From a checkpoint of a small image classifier.
Data: trained on flat shapes of many kinds, plain or patterned, on busy backdrops, 195000 training examples, 23.0 epochs.
Rows from block 3, named by matrix and row number. Rows with one number belong to one channel. Each number is 500 + 25 x the weight over its row's rms, rounded and kept within 0 to 999. All counts start at 0. Numbers have three digits each. After the name is the row's rms in percent of the matrix's.
# convs0: first 3x3 conv (model.blocks.3.convs.0.weight, 80x80x3x3, standardized in use), inputs 56-63, a 3x3 kernel for each
# convs1: second 3x3 conv (model.blocks.3.convs.1.weight, 80x80x3x3, standardized in use, transposed), outputs 56-63, a 3x3 kernel for each
convs0.0 097:512504462528540501507501472530526467508455467530520511476497491496512551494500526503519520507528522487494527487498476504539455507523466534521489526488486534519490469500491490522503504465511535485492499507492528527490
convs0.1 101:469466477483498473540472498496508490517491524527480518513493500505518475545512488488472554495445512566496519509498445531500482518532510506462466485475499493489515504520515487534464531532513516511514492507529485540515
convs0.2 101:480503499523505504507511492511550457479479454518452489506480522465509509502518491495517529522506489512489503466484504498500451500489464518497518523527498505468479540519482498480468506483488498455510510491512480503477
convs0.3 099:449457525460488522503527463440471459475490478504522525516572528489495488508514466521507458494518505521532506500467496542524515512470518458505501490470526517482515507489510542467515515548500465488485468528519494505530
convs0.4 099:477508519520476544513439516508492534520481520474452531510513501474542463504461469516529533487479501498476496498446496493451467523481491503529501462480494475500516487502512509511499493511502508495478517495479513547491
convs0.5 102:543480507477475502523502507537558522470466505509501520578491474469491480457578501500489514532534508509494473450479488519503512513507507528522486494481534496493481497476499456492513500548560507488466477471517513492510
convs0.6 099:500504451486496536514535541499440471490463513476550500476431531475505493513526474502490512515476462464514499472543509539522533547506546519486501502442476548546536519490450503513507535550507493539478491539479526531503
convs0.7 098:542543493545514469488444429515472511526503501503526477516495510499474557503510493483491543487475522514533517493453475488498472499524487482504489474505483519519517493501477519501537494467517486509499472513515494524491
convs0.8 099:545521471514503470461521534496518561511458508555472493513496501522532476504559498472483474477488505448500475495478477488499456501489485510495512523482544478492478477505516496503496497500542477475515479474497512487486
convs0.9 098:518473463481513496480527506521487468530520491510496503486487478490467479507503478559558530474493482492475446520457459513491479587597568493502452515491467535498479508515487484509472493549528508521529506518504487489482
convs0.10 097:547475479509536517470510524506507492484484466520568467487468507572496514509510507495515513517524507473503499494486473518510534474494473505544468511475432513511467497470503490485476493497475504508487501536517474478544
convs0.11 099:449476472508489517535545496471479548509511495506538541463449501471504545509469507505535480520529492490483475488512499490481485528458484526524506494486506496547510555533520551484481494484495545511541520466461489577537
convs0.12 100:479427505517510534483522510518477460481481540495513512492486504548523502499463472502511498507460492494535503524538521466466506513503497504464486443464524509515590497499503530538493516483480490508533496484496475520515
convs0.13 103:512485514474468475456457508497464487542502528512468500515473528484449499496510507502513490480531484527531482508488486474459506500497511484483503511502521508513523481513479545509450526504454501526471503492468499469495
convs0.14 105:509463495510476488474492494530517484501508522483464487510500474524536493497527524463474454487464441473461441524550505482476485501470507521492444479517469468486486510512505496479465524499481486500478505470504508491509
convs0.15 099:512478506512541502482526523505531497462479497491478497498500518503508498520495513531517510514499516504479505486476493526479470542548520513495491500523520525527530510503517518514487501499522486485497468472471432464474
convs0.16 098:491511512475480492474495471488505482483460498511501512456510497492498487512493479487478491506511508512518518494483489471499489510517523494503467475460482476461465510552549542602540540533498490515494472479513481485470
convs0.17 098:508496518464476494464442506498495489499427476497478470523518515505524514483476512508524492527512486532514485520520498508510529545508516478517475475474466492498499492479488491494465487470501495521528514539539478478548
convs0.18 097:515513493507486488506457457534545477513521498489482447516513499510475505499531483507491493515552554514534523460444489447503498501518523473496501456481483491550494517528507495504491507474521516502467497441478500471490
convs0.19 103:497541491458489527437446475535529484495517491450473528503543511486524516511496508499466481507499483521552528467502477473458462527519483535543527464497493444490483506480473501471473532522494495494498513505494475500532
convs0.20 104:463472527500510548496517544466530518459484506510511517465480493462529503466515530496517530485517525499491510483477459493498518493526517442519522427501501453574532542483502472496500492489504497472468505474504520477490
convs0.21 100:510491463540545491511509493485508501510511547473529508499478534521535522477514529492541520501492526500480474493501508460483495462465464502459471519531507502499511503505531518466494510504520482486449467498503440437480
convs0.22 113:499498513469467500485460484528505519492522521540514486477503513491493500466496502535500480519505490516548531526537530490527505512491514500504515474458490482489498483477493478480492511511502518523475530490470509493523
convs0.23 095:487486560457427526479465496468511487511534513511535525507565525504509522481484500477493531521506495508492503480473516490462446493471504507488479468531458487533477490505526480499515482487496474490491495540532541526511
convs0.24 106:459484522459513524505551512555479496506545539512487507478523536467546494515522474494495506516496485535490503494489482532508498488507486484465479436492492482522522525504519523489509486471498511494490523519498553548512
convs0.25 101:528471487506445465527504504505518491484513429501511493458499489514497478501526470527521482487527494499530501502470468494498498465506513480496502487487476507520501517493530512500497487487491476524495532478500536514533
convs0.26 098:525533491491514512504524479485434464521526501538461433549534482543500463519504459530496505485481501481503525499526552510476527495504516471496466504484466532507455537531495529482473499503532529521490515500480527476516
convs0.27 100:538507483581551473509473438513517483511525461473483512511467453530490464525474442483485495481477482459466497487476512510499512477471501462500471449547492494462474508489502517494498475492483527555500532505501520545462
convs0.28 098:482488498460493563515515492515498527526421444489508521462469469499539476481511454498468503539494483482481522502523478480477471477485464576526507511490492495503471493511486496536497508523520499489474467465463523517472
convs0.29 104:463543506446514492512463501497495512505504525507508534521540505453475484480480489486465503509466523518505503494491501481450487531489496533463528510425496497478529504511513493536516478505476531483506549525480516525522
convs0.30 096:482451480493490519489512497515516491504516495488475509520476505519549512515501484523548504468456474512475473511541511480458513471476512506492452513525524506504491503470512546489512510482491477490510516483496484483492
convs0.31 099:490478508491472504476473494494544455476459420475493558470509516510504460491458471509507478453468487455491494513479508467456489475493493504468468514501476458461500496517525514524522554495508490451490494481531460454518
convs0.32 098:519539521483455450540524503540514486498502485543510496511537511458491471497527527500506543519515509528498485437509479499489479523510505491511537504485474458449513489526475466483476469506507501496525515519515520471494
convs0.33 097:488550464510510483509471486474476525465498553456501471488473488474471495450486491485533483498533478511545473511528475518505501510528503479499504481501545495521530549513514503461520487514503481562488445524526477438513
convs0.34 096:492494494464462520480521505524478483531537485512535531498516486460457477456540587473453526480503504464509505502453443504529491482480525507517467525501485468496487481523497508498508485447494527487488560541484525535492
convs0.35 103:500514464501476449493490458488507519508553518501521489497503499532494446515511520476494467526514471499508472481481486549523517514537482510491478527524497529487509485471528510508533495514515485499501480504506469485487
convs0.36 101:534537470483490496494490476517502416504539546477454535507498524526465506504499492487481487458498549494498547499505506513467476501503498493529531498485467510518533494495502528532501468469513532499493482497522543498495
convs0.37 105:502519509477495512498491504490552512496528492507479473485495517494485502493492484472496495491453489530513523524516506479520512464489496500550509471501502464472530540530549507499498464486483458499520474463477460435458
convs0.38 096:500481525443482536464465487536458535490470480521517481493497513466513478474481446462481481473492517505465514474525536479480484492493487522463499478480466487530489539522463517538489500531514481523566466463516503483483
convs0.39 104:500468497489462490511443483502474486527503494522501525490435472551515502510476460536492493513485491486463491536510446486506475486458506493461481491471465504506511529489526517493516513506513549489504512494493483522504
convs0.40 098:480489517491453496506479509524465489527481462539502505505493492516481464547530514503470485465500477544561569486517500485487470436509485524527479515486471523487459545564548503557563466495582485484486500486538518467535
convs0.41 108:463528515521523532456468505500470531477490521452483475510523503485490487475486465485523520504543540476511502484523520516523511442476501451507540476544559438501486481508552486469528524477543506511474485517527468465539
convs0.42 097:471488476506510465488522469505467437513479513489461429514492526481492520478487489476520529490545500473488470494453486443511493502535496468473450474494521456464480528509510499498501497491494500501510515550508533494458
convs0.43 099:560520489518524475503492467521462454482495553490432442510541508541506496507511470521515514498483491534497486506515504476462468520470448499487441498529496506500570513515469523573534527545504484484461479557527470501501
convs0.44 098:495481521469455483461517497520501491473494536492515475502506557499496492516521496497477496498456482485463486491489504450475479488503491501517534466466503474464473525508491478521496467519488539547516530504477502483453
convs0.45 099:503532464472532526480453531498483493472471541485488515491479478530474489489466526497486497498501489494490489505495507472496524514489493511497477477459505507471501486501525483485493469514482490505524465478539493472531
convs0.46 100:504513519514484496515543506519503476521548474488534494503468479473476485497517525492513498472547527436477507438461439449479482524463465505507471481536500489532461502474487527496523506512507485474470463491511490470505
convs0.47 099:507490493517513486502495597523476504495455452503543460513485462496512536531525567482482494489532515481515483482464463534540521511527498498487505495506517468477489526534503529492518524516535492497500522497463497525514
convs0.48 098:522509509474520489483496517516501543496512521519480483540518533507540537514525545513504498510475493544502527502502504476443517520476471529496495475500501487497485505496509478488522506506528485489499489502486505520493
convs0.49 099:506507476489541487540541494471477465469446438507466463516491445545503485491498475513497499501489509478470507506523524510517511473481495462471460507461552477500540514490510509531491514521519502487537495510550526532508
convs0.50 106:500498494487499477495504512492571548460495516501416460475524501528506472480496510510473521493499530526491484523481530474510471460459504527536518507511500493462475509512499493518491545466488466473482521466491521473545
convs0.51 102:501496507455443448497556571477455482501489516527485462452464514483496508542565558491469508497519483516487521469484513519521513503476505516510492518522517476491517495491518456474518518532524498479480498489497526476488
convs0.52 098:502464441516480479525526489511455473493453445529481475499487501474448454495514496515464472498493492519527510477455477462527510522487495511479495540475475526515494486498493498511525466516529535506470498496519464500506
convs0.53 100:441450513470520500512444488481493542532470491424472474509516500479503506491490548506512521505508520510551561520530517449449498521503460511501487516481497505495478458470491512506493505484481508481488482467506522479500
convs0.54 102:482462488501503508476500503487481441490490495481468515464450489503472508550491491456515497471521480540566553502490524544491514468457442475488458456475462494506528511504484514495530486480507485474540479499526471508506
convs0.55 104:505492504468478535481504546528488486513541461528449462486499487481506482478493489506478480469509503463540549497499488480454505464472495514491480506506516500441462490483507515494517466494518486549499532558489517525501
convs0.56 104:518512509466474448503523510508509495455488508471444475525502465510489493534526499441500515490538511489537507477508499481463532467518548490503459518541506466471506478486507487525511483516532487496550505484474495512488
convs0.57 102:514475508450520500461499479530495567542508582518520531492503471476500511473467491494516510506494503512492489499462476495492531468486526502508507516494487488502480551475473501506485496523513516493532509511531484495504
convs0.58 096:465480477502456470525483470499523551545557590551538543490510461504503503495527514545507508510506496511490487512467507552475476523476504514552482485501497545526527521534494494527523473476498475502491492519537502541526
convs0.59 102:528495467490452420491455428517530488549476477515508522536470473507481501537503496500510506493484475480516520496529471512467467483481474557554503546480495491442512522510479530491495520513472524542545464501501466504497
convs0.60 097:482527449548566484533455428504480504556504496534515506559518480527514465501521473495510495484466548477509585527549502477503490541466468520487525533493527521513512514454520482503508493462506466481500507533470497486487
convs0.61 100:481495477470538480518550497501492463479439509492508513500497454517514493510492515510518532513525531475482487507495496522520482532537525526469463511483462545552485484577562451504502452401456540522496521475493511552500
convs0.62 103:505517522527471488512517502485464479517497474510516471526497488497472552507487503533526511501527488505488467482476476516480509561532553499502468515517497524517501487494485525509508502519546482492499507513481463507494
convs0.63 099:559482466548465472507506521538519537491501506463438441491501486523486539519536535532521485514500481519496508530462466514509464486474495488507502466486504509528511499506509494505524500486470523488528502454472504495509
convs0.64 095:460439487470476459490493474530540470526481468465473497532529469472460494483493479507490490512486494498543512470508488467517478520507508468466509483483502520499508524499537476461513511535501554537488517548547511528514
convs0.65 102:486541531484512530519504488501461495514409452492430537516569558498503507488457453498495475494495504509495495510528539457479474479492439489485504481475474486514549500511546496512498516539514507509514477492508482516477
convs0.66 099:519542524506490475485442475488497473500499503529503477536503482512486502482510519515502498510487487452440449533549529506496475483485480481511492465479507474493505538502532524542542487511556548531549500488492488495471
convs0.67 100:499500506525453469516489448482477466482548490482519510516504508537466447510479469506492488508491490501514528478493505474484499481479516461443505514514479533490489503500516496480520476507518484503503530555465499509496
convs0.68 099:497457459529463483496465466512516473506515456496504470482484496523457490525462481468506494508563503497508487493454478487545534460447508521486498522497482520498507503508495494475486540508520504516506495501494488526513
convs0.69 098:528490477495492513513495502526461503513472509495492490546512508519538500531511516500510527489483464510514491476503494505493508489453503528478498523469492494474471457431456438402437450411434499502530496503517477492481
convs0.70 098:494492525526484473506502525497477427518472488447531527497512503509488487544546570511489502469457478474504530493509514459507498506499518486512500478493465443493495474490500516502515516525537454465461491498498505525530
convs0.71 097:503446508515469470495465475543490483530465545530501482504457456474548566456496536503494487512492519512501484511534484478462472505465479536498467480459437491490486467467497480528511488545562511486523520489487520507517
convs0.72 099:494496500473450530459491517494490503488479510484498525462450497446452526498515532519491484489464495474488510471452500498527471488511493514498505542463514523489511486503505512478503534505489481502515516486475509504489
convs0.73 103:490487476477494486476472486476488510468490492452483504502503509483469478488485487498505517492503505505492476461513534463501490488514518506493521475492553517513497465481513466509511475523503516509502476483512477497517
convs0.74 096:488491476525467489526532513524485485532592471505539519461511496524537498548569544493494505472478463459478486427469481491508472455444471507493500528527466519517483496509509519502503518492493477477475497499464495515468
convs0.75 097:474510561486461507424459456451457499466478534462482493493523509496518504493436485497531491476489486527544483523518493533504481504468482452479524462517496483510459522524515495510487522530479475454522512587491508453483
convs0.76 099:476485513443467552470490503538531490487468489508521515464502474494526495503548449486510531514522501509503512444485494520521530538502493531541490502502480455474531503515518512526525508498487515483461478564539485520509
convs0.77 097:522557497473501439527508483506479483509483537497517457490565490527499451527543489491503534469495488493543501506499476501532460512525495506504518511479554519501484505513509478514477501498507475535552497523545490498515
convs0.78 102:477504486495542507484477481513515536520530491518547500516516466463551523469467508501502508496502512492515497471483500487441495472471502497493500485473505491516449508488498506522487500522508477516478485482457452477482
convs0.79 101:480494531517528506544540519468440499505524482514534539468491498546558496480498511464499505477513507497510504544525501503467513510498498440443495495498512540498508484469506502494486506508483508498498494531513506526506
convs1.0 097:502484531502506484552539479490492513499483529519507525524509476506500470475512474459520577499508569485486486505496482518567532478506524506528458460474484487495503504479501501498463536529481538527450561507506533496531
convs1.1 093:457495490481524541483540525448468527508510499535509483479485511488501524509481488539531509483529498493488432472486481473457504518510471516528532485479509496485511507508495520525460520512503482511513505493503449491517
convs1.2 109:476499455494492475484457445517516494518536512524565512479485509489498542513509598536495506526503507497482514510544526493457533494479551490507511488519478481492457505490509482508521481507496521527489526490466497503483
convs1.3 098:489515480497490496496529480496528492478472493468474498492540486534577513492514469499499528514534530512532531483493454468539515487505509535506456528498454526534515529489508506484510491468488485504533431492494476486497
convs1.4 105:542511495498495489556480493519498482524525501519515479497478469517518496475509501483541530495515544499480516546507500504568531461530516483470482487463501538503518509485519494559511492505517545547497553490509519515551
convs1.5 098:454467490442472501486511508487494494495526481520538500551551482490462493471467448541499538505515477486480460526509536457498543503538511515504488571522457517510506534538475488503493468501465490525542466495503472501489
convs1.6 094:506498497525481476493502452534517459512477469480505513479522481464485487513509532487501488459447508467456455465450446491452464515523514466455483484482481486533556486522542492487505495465502505494533473494496480499518
convs1.7 109:511493488466483494439490551485481485516521459508527480533498473529493526532485505500503500536523517558545542523500526491498494524513483482499485511531462529508508475470509485509513504529513502519534511529485488546481
convs1.8 101:486497512498500526484482478537506464529521457495545441483490480496458472525477476504493525497529505495545504494535475493525507515510546479496506524483488519504480475485497474523548505524520537538546493533521477546524
convs1.9 097:510512498501520487507494475501516555468474522503496522559542527542511508513500477493502516460477517451471482420434461482478452540523523498539512526517491535568514540529507524506486534541500494512519472512508483509480
convs1.10 106:486535519522522488531502451478506481487488468507494516535483507468445484475462480474467501515455496517459496495495532543483501495485497482488503484528535463500512534513518501467514524498492532479514549473511534471475
convs1.11 096:473519507448463460481470469463490495488506479515505474561502499539500512490491513487493482501547497491490445506559517515575541483553535522517462533493489527507506476494509486488514518516522520524488489498471482552498
convs1.12 097:483518468500496492527473471497488476510473499479502527520555511488525508480463508524502526535492514491490504494516497463470466516514483559524530528528519523485492502477509499504508496459488477491467471495498486478487
convs1.13 102:513520482499500478526538459530491503569528499530504495500497509509499546508495500479481500497504490515511508491503505519477495473523549470463448497506486509503466490491509509531558518541482507507513477492553488506498
convs1.14 094:517519508553529525557522488499497538516484508528498497480495492504492507503509513521567562559576550563564565532541548497501531430471490492509502502561541492507499501485495494484525492508522510486499534495490544509499
convs1.15 091:497487502520500493535543516466487518483488514471499508478515526494496511502485503548537539510509522494512524479490474450476481499496485492512495477486513505514488537515509511500521562549519485487504493512480478507495
convs1.16 107:527513505531539533523516554499493524509501498496484483465513504498506483524499470530519478522509458488493482484480499461456495492491529492506533462486512511532527450464461473492475491465462520511496518525521497508514
convs1.17 088:498490476514515496500506520485474529474485522499508519521469486501472496497494519493497487478482478463516469504525533491506483429481438504490477503491489493509486538507511509494491539510488524511506509514467519483458
convs1.18 110:512482477539533484590573546522485505520512493527510464503517527503519545502534545464485515505516525495494525523514504474493516462453450458516532460495486432467486505499500524530504492495488523459457534493473494520503
convs1.19 107:462509465529524546483495515547513471486475490495494476501475484481498481492493488531540512491487497526529532484549509519548481497532489486478491483470458517469504479493500502487512530531521493504502475452483467455497
convs1.20 101:474507521451469500467485491505518520472531546488526517548541497590547473481464502452508497514531526541512490498525461471531497489533505555507489519486493551542519537501527513494496527511507508522530503474524483509565
convs1.21 106:495494503517504490503454471474530494480515489506509518499467538514447484487506491498510491494511486487506502483497508519492511499536533496482454498564514472521522469479521498467517522499526505496521496481504531504515
convs1.22 086:496481492484506480485492497518516499489527520487485518511503505500485493502481494511548495518501496508505508488514499517556499490496470510513497504502473514506443536536522525542523511503471479489484481497498485494462
convs1.23 110:469457485489478469455487477513504519549496516476465511501522515497510489485501464463456445453466481494516506525537524509496524545518481490519540546550547535520545503484472513491463523526494533443483503480495467494487
convs1.24 094:431464470486453496477471507488499529544494528512505499514567510482491489511455482497522488534543493509497437492518490475506496472508492493511497489483489468478497506505493532507477502512505505475488500451490507486511
convs1.25 103:502518490494503449549528505529509524523549530474514508479504485485481526471486493509503538470513518488513509488525516520526567505462521456487507456469480499511509504547518513494498500510525491485445506480457502518524
convs1.26 095:471496500454494496460485496521508453511496455486501486496522528553498481507464470527529457505524484495519487484520479479463452526478448506508549511514539519519487493508489518512511446463504485520524505546524482507488
convs1.27 082:464472492532495511490464515487493519519503507504488463514529494526518503519489486559523501519514473501496501522508510496479453466505447491482504483500521543564512510496528508460564511483529501469478536523479496471476
convs1.28 107:510494493496496495496521463513511497498534485504521512562519513499515499495468510480493509490498573469495544561557514504527514494489527520500504531535517533532497513518509492503469497492507474493480497523494478535511
convs1.29 103:523529486498530506476470509480498510489484513476465491489525500507532521461507493484510499480489476469494488508502476506487463524534486493494503522506496519523532500519504479497483453497501506498500461495517483506514
convs1.30 095:496516469487518473443501509507514530501488505486493480471484469506567466462516513466513534475475488508539503525532521486490548460480530476510492455527489436528475466479476483489502481470478505501546485469513508514500
convs1.31 099:479482521507514533478470478539452484492478502536511467496572547490559511498505498492496488495473506485490468484492513511491484508486479551535514523520546522547534498494495497512469491480476464485476503492465503484470
convs1.32 104:466434466474468483498525477484504493559491497504458501503479496519538555525526458485500499503507494519514525472472495485495493526549545489535515540546524483498529484444506516522517481522517483487520536504430528509494
convs1.33 102:489483533481511542526545505522486503546487485513508511499499470466475519468468494482508523497494471465525479483523471501534491515515486516526490483523512487513502459502499473464502482468480496495507533552513503477511
convs1.34 103:519494495500491532516522490477459489504488515515519497466475485501522533479484491467499509494501522486481489479497539510523519495511462567563501532477510485499524479487475507516477493533465509480453532451448514500516
convs1.35 100:497521502514532522517558491536517496507480497505446465500482495494479464493474467508483513518513532519505514477538474486472464515497488455496506486538500470515501540502474561504490517498492538501496507569569494533512
convs1.36 101:470532479442490508515497513465464492477485485516526441456484513488491479531520509494486489542511489504527497518530525514526566478489482470453481502490499514478487511466465533544499522517504492531517479488451536504460
convs1.37 110:505505481503493535530514518525524517482501492477476492514481501478476514467464513506482495507494507502460488493495482526500486493497502440458480469490486459503504498510521516488486540500492488532549503486499563465456
convs1.38 096:520522526518518506488508514530498481487496477461484472480515492486497490517502453504522503450493492498523495500503495469473492468501488474520489488517491469494522475482443477502482440479453544541532526497507476523521
convs1.39 090:518531520488490504507505456498491515519485475528513531504524498537474482498501504497489491529557520496525506485473477521535509503532536535501484519497515498489472521496479500469459504489461534544491481512485492501455
convs1.40 092:496513524526532487508514534517477496497466464545505475481498512463490500480486482500465463480487486546541553469485493460473490470451468486522497520551510472515513494451451459403401473452414490494476497504491456505514
convs1.41 095:522495491520507524508515513480531530435491514447505509523510463508501483519510511449507495508540517512525537490570512476573521458526489497486509528512523553511534509523518508507505529524503523494505515520494511511496
convs1.42 105:500502457462477494495490486502486518511496503490500511520492472449505514500507507434451473442481473500527502492507471513491504533530498492538501502580509491478489509507492483479522496520554490462546489498490434463463
convs1.43 110:477496488475488506481456482508514466531509428528518469462491498502496538518502473471525545499537562521530584530498508520486523491535520493493454526515439502518454489503506491531512479501489501509540488574504509529481
convs1.44 102:513519474529529509511536493540537502499510494478509514503502492498478489494478498552541517537479478572503511544522472505518513467493480446476510477503500482510485472527470484519471471516498512538511503525452522503458
convs1.45 104:478480529495505501487503456482529523456513533485496531475493540494510514526514465450488519448470485468494532493528530479486502474478488487501535522491493509510467467529529477472534530501504448459484433480499476464511
convs1.46 087:474481464473532494469506459496465484515458459470484517492472503477491508472508509513476484523488475503477493505476496502522496488515503483515463531529481483490474507512508530503507518521496525500487544487497519506517
convs1.47 104:480492490462464457498490498504470470543502509538486503464506513488514499498583547493508489520562498507521510525481502527492519456509477501498498528498483498482488489489497490517517485502492471487552510464470523525487
convs1.48 098:477484475476500455512517486484514520479507517485492511477481513482464517480526525507497513465478511487475486515505512520494521509519495508533535514513509489510492529511499518458520502449488486488487492472469512493502
convs1.49 097:530520527508491525524509506497498516581516516561501492506496513494492522505497499495517460514498473494497496505530516501501462482456492509452506524486535471464498510510479486518480507469489494445452558463457509526532
convs1.50 107:460464473519532464525515509496498510431479514478438502488522498476495493505513498501485468483520456496476489532503459500523486450423493480471472486480478456433507483480506532523508504511497489485520482466505522501457
convs1.51 103:475492493499458473492490520518501496487509520481487521572564499523517483506470481472467476466521502521530517492493470471498487469490493499509508514527498495534501533582513510479479495481507518484486541494511535491503
convs1.52 098:540530514497497502517535532526514519512502497478501522538534503490474498501494499514511505519520504504523504480485525498496540486501519440453423488506487502525508487515522473447477538510462479499499474499503479475483
convs1.53 099:498464489485520481536554516490496528511507539529508488491489508479497481475463504490555542491502489454476452534516504523522501528511516566519490524512490547518514538526512520503501519490493500508511489474449473430523
convs1.54 096:507532477531518488514510523520531520499505497511512487524498530519491519499506514487509435513525479509516482498504505500454493500500454462521508508533542478491492470490501513482467488490482537496469508473483490488499
convs1.55 095:515529520514532519525499499467532510496543496482492502533527501533532489465506502473489494445511498451505489454504526456486503463456461482471480509515490509506482524478447530506500477475502493545506483524534481539501
convs1.56 093:505505482518476499528457496491510488505530478523547467477504525496509527492524523486508529468531518466502518506528527498519572478507517532530449559544515498499427518490460529507517486518488495481486531520510521546515
convs1.57 092:540543486533557533496517527454515513452456498437433463467476503530550513473535462469469524477490539488528529487501466486491520509511539493502502538521486512510503511525505492521558472491532537526505513504513525486486
convs1.58 102:517509511515517527522529577519493453525453446518465482467492462466498506485468501478504482489494493462479497477510514465506529495500528501480418521536458538554515473514460489547481478513479517481503480493501490538491
convs1.59 094:446497510492517526477524484521491466516490482500517474534541512486475472519466463541520488500487481504490477467504497505494493504475490500497495472480454452510478531531510534505489540516499495558567496526512489536508
convs1.60 094:504479513486488560489471536529475477534505426538496460526521510504464493515486463499511513490502513455529518493503535490491476483484490495510509525502522530496510493494484488542530463483526540525483513558517489509505
convs1.61 092:486518479501509499504534497489505513478494513514479469485497521499467520513503465497492527501540550486496475465477452505514471459545497498486475503472458514484458494453441555514471582573510497528486468474513495475511
convs1.62 097:504503494497509495438469507499507520507509491541529503500456501513477461484508468496471481544510502518479491526519528532517501546490513474487469467496489513532519537484478570503508572562550521514518498512512510514503
convs1.63 108:497529512487496508484486523503499522588516492544492468430479531532548537518538561436435500436467503471497518535526521484495492470474487496538501472503483463470460444487495517536512527512472487477469482497475469446497
convs1.64 099:523566548481488526513507546534457519516526511457516465476509511514499575505461515483506477474496473495485474483521496484508522481462472462470502441463478465491506493499498513493501498500518488530472448521495409436546
convs1.65 101:518505495520509515443508498501460500466481554490484573491498520484485510459492525479456491479458487503497466516532492502511516510506524513503514493496498513521489510479489498482461489482473501465490478495496503476481
convs1.66 107:508540521498520501480459469517529489507517472490494484484491515491494493471490461521530491446448452489510500551534541490495508463480498494487494519557555477496516466489457454489462453464448528559528515477471539483460
convs1.67 101:476521529506519527507506512499541487502509499530477521499458481526516467498544461506496542500471522499487486485506515490493514477443479457509453493543485491514517504505511507495511503493546487560542487477579491466508
convs1.68 102:479473494457485520489495520485473496556521493493535500513528487516538537483489517483505521474518515497534530520521509500495507497452475473505488436491469440427464498497493484456512521491502473513482485500484455454489
convs1.69 089:481479524508523515516546524509486508512500502506510491474492492511530496535529486490486456501495467535508492507537543505526525448466507493512515482472507507469494439405433429373425477448477517527509502514486501504498
convs1.70 106:471491508477507523517526510479489495520514527487505506512481490520521493486490472474475484517476501515514531470464488501484494508517485512498511495528517519508505503497522498501510517519518494467480472514500487500488
convs1.71 105:476508497485482496500501493518438504517465510470501500592578486534556481485463509454464513506500495551527507524516499501519507495529458475527526518523543485514530507485489504522459460468488452496496536496478527495511
convs1.72 103:482501520484479516524550533444480495457477500486501472544504489502450467492480505442484465478492481504501508493500504504503494511499528508487481505477512495536549518508509492496506541528506519500506498486483511502486
convs1.73 106:485492509511510526514549505477495521456485532473507531519523507501523497490488456450489513468498510481492522488472469515494517511519506481480472488514496490510509511522519535499523511499528526507532534499544531525536
convs1.74 101:519488507507506494503494490495436513510448504508501517435475470466497512495505492491465462509487472506511469524502529524557529488507513463495509532475486479462461474486498492505486509528488511475482550498459534545518
convs1.75 098:532514487502485491468526519514540439492519498477512543481458493487504449516540469479525567420479514467484485497479511508516480497538517501505481536543488548496496487518518495491486536501470483493511482472491504450431
convs1.76 097:519500501520472498480477490529508468529476509501534513495514452490476488500483482528487485493486519530508508462486485463483510479502499459463466507505507475523556465502530512489525495465492458522509491533483471478505
convs1.77 106:497493474459498547454506555514502500526471485558493451507550481478487525485520519450532583485548530488497529476488500469492500469460465518535503521526486503475486509538510483506516511499520499497537508521506550531468
convs1.78 106:507541496478490448479485503528505497516485459488479506502561546500522486493517476509486514524517507515492503515522513462481493497507494445474497455477488493528518516541509505523515474503520499497489480505480494512527
convs1.79 105:440489487463456470522520524553524479474490468491498487489567514516525483481498496500496482536511481537486474483474478490524512479479476499488487504501500477502503519534518513504507536511513532505502520537526447466505